A small model that predicts nearness at each pixel, trained from scratch: 4.73M parameters, muon at rate 0.024.
Rows from block 2 of the decoder of a small model that predicts nearness at each pixel, named by matrix and row number. Each number is 128 + 32 x the weight over its row's rms, rounded and kept within 0 to 255. All counts start at 0. Numbers have three digits each.
After each channel's rows are labels from the 100 images, of 14848, where the channel reaches its highest value: "strongest on" is what is common among them. Only what is clearly more common there than usual is listed. The data: small renderings of single solids in any pose. In brackets: how many of the 100.
# conv: 3x3 conv (decoder.decb.0.0.conv.weight, 128x128x3x3, each kernel summed), inputs 0-63

conv.7:155201156129108120149105149106128093086124116112202140070147134116135089108136124143172152198117118113132107157131113100110097119153160121192088127185192112140156098126146123098084133114123161
strongest on: disc (38)

conv.126:158112125126107143151188114120107126120126182127141057106127182114137145093091109103146149100091156126102163140142116111126201095137167112099176142100195177156142128129101104141166119138082136
strongest on: torus (73)

conv.124:067142094104120105142112149147175161105144111119127130132146121137120132128169145133117164158204148138084094160126099118125180082166132085120202171097178107132140138144133094132085098062090169
strongest on: torus (39)

conv.80:133143107087085119122091108138148102100110128099106171099146119230142111167137111111136161111135134096130152093173168129191093191118120155118161084083128136100101150095107068106116096056165139
strongest on: chain link (53)

conv.86:112100122141109152098159167148111119132132077091100116134135132092140116110030104089082058103122176121127114158152122142093141160088122136142049187130112081185112170159158113139138146180129130
strongest on: cone (25)

conv.121:174089050120151138129134111131104132195150135111076125116111134140138114110180160175191043106122129164087135116132152179091073105115143125111112115132127094130098095153138120115187138150161096
strongest on: egg (68)

conv.36:162144181099113171177120095090147094134115104130145109132138120105119116067120155128117149139091136084129148105154090100128124088115167194173102180163137199096105130145103105186161136166147093
strongest on: spring (61); cube frame (30)

conv.117:128129119078127141086116110121172149130146164161138109122138170118166095168084087085119200163139121150101071121219070164119123148208121091102091081149094162093113104064108122138162144143153106
strongest on: bumpy ball (41); sphere (31)

conv.65:113079137100101092178145088118187174095134112172129148180157146114184163101125111169134129175154113175138098127144158146168157193121051214122140124180141110147137076161087118159119109085104132
strongest on: spring (32)

conv.49:160127155136108105144158119134106083088109126136207079120121167090104094083150121077132164100083114100148119118112097089149155112122167132146173095126220196139157148122120171064096125088148093
strongest on: jack (46); star block (26)

conv.109:087096147100108171142108161085086133095163102161150167090122192064138154147145139091122155111146132169211116095168093150121084083098094129113113150115117145136176077082123138154063151101136134
strongest on: spring (33)

conv.0:117147109135108135121154072136128132186129151106132100054102121165118117097092114114129114161154112124142129199131155071111098106181215123083132139162100117077097103101114138167079101119120108
strongest on: spring (30)

conv.78:160166105153137115139089138190097139154142101160116141160105141125139155232074126134138083143130131101125118102191155154142136191178122108109135174107112135057127123110131085069089131150185148
strongest on: jack (30); star block (26)

conv.125:140101106153135144148126076140125113134115128161171051105063131076131138159095104124136066117069174103192101057109135154152161111159168102080132154128134152101107174158115137125093199115146118
strongest on: capsule (60)

conv.92:155093147108143153171065102159095113140121120086168140129111088125131067100165091128171111145154146105127141113090083105096099130163147108137099115173089163084072126122166134163078092098081112
strongest on: cone (36)

conv.54:109134168120077141107145121126120148054116108145132095056142124129135148145083089142078211118140106156143209145144142212073147145119173085128104130149184163145159124175105096124189088154136064
strongest on: spring (43); tube (25)

conv.30:114113121157140129149101184168114148160064160112150182160125081136138097177098133213163129105135123172070123182089187158185099139111162103112123144107098112126132113045158137145138068145120085
strongest on: spring (58)

conv.122:154161167160055105121167101105055108087088174126096122159108138117112115097111103072116116124143141118081111062120134091115067117121164131148143155108100144070102109116069167173082142140110100
strongest on: capsule (36)

conv.88:131101154146106125121124149119121185076124133110126152078125110151155105158142096161076198182144123169193157151131121190060131123118177054148121184206128128121149092133134137138147127147097085
strongest on: spring (74)

conv.119:124169185117078180120086141098138143091095123084163167103170174149098093138132102180089105149135138132135107125125154177159117116179149164151108140147101121116179157108118134131181138099080172
strongest on: spring (36)

conv.55:069132199107125160147177091135163135099130085107099130123144150107120107162133117111108192106134116080064134142120139112080127167153159107049151115106156162140130124099088051107156094154133115
strongest on: sphere (25)

conv.72:105057208185131131136118148154100160119090099136093113106091149094135118215174123115164111113098120180124141113176086106065098152103139128122207119094129127058154120078129114121096154122121120
strongest on: sphere (25)

conv.106:116170136119104132097098065162148189127169111180109132126133120095126093170145146077127171136155118140147114178087081139115123110129093103129112124125125160134115134153104167150167181133133085
strongest on: spring (32)

conv.59:110099132079110179091104166106128152125106190110147189115129087178056104108156144139054182178132102151156110107143144133076115175186166081146165165151118136123174087126126193158168129074117107
strongest on: spring (80)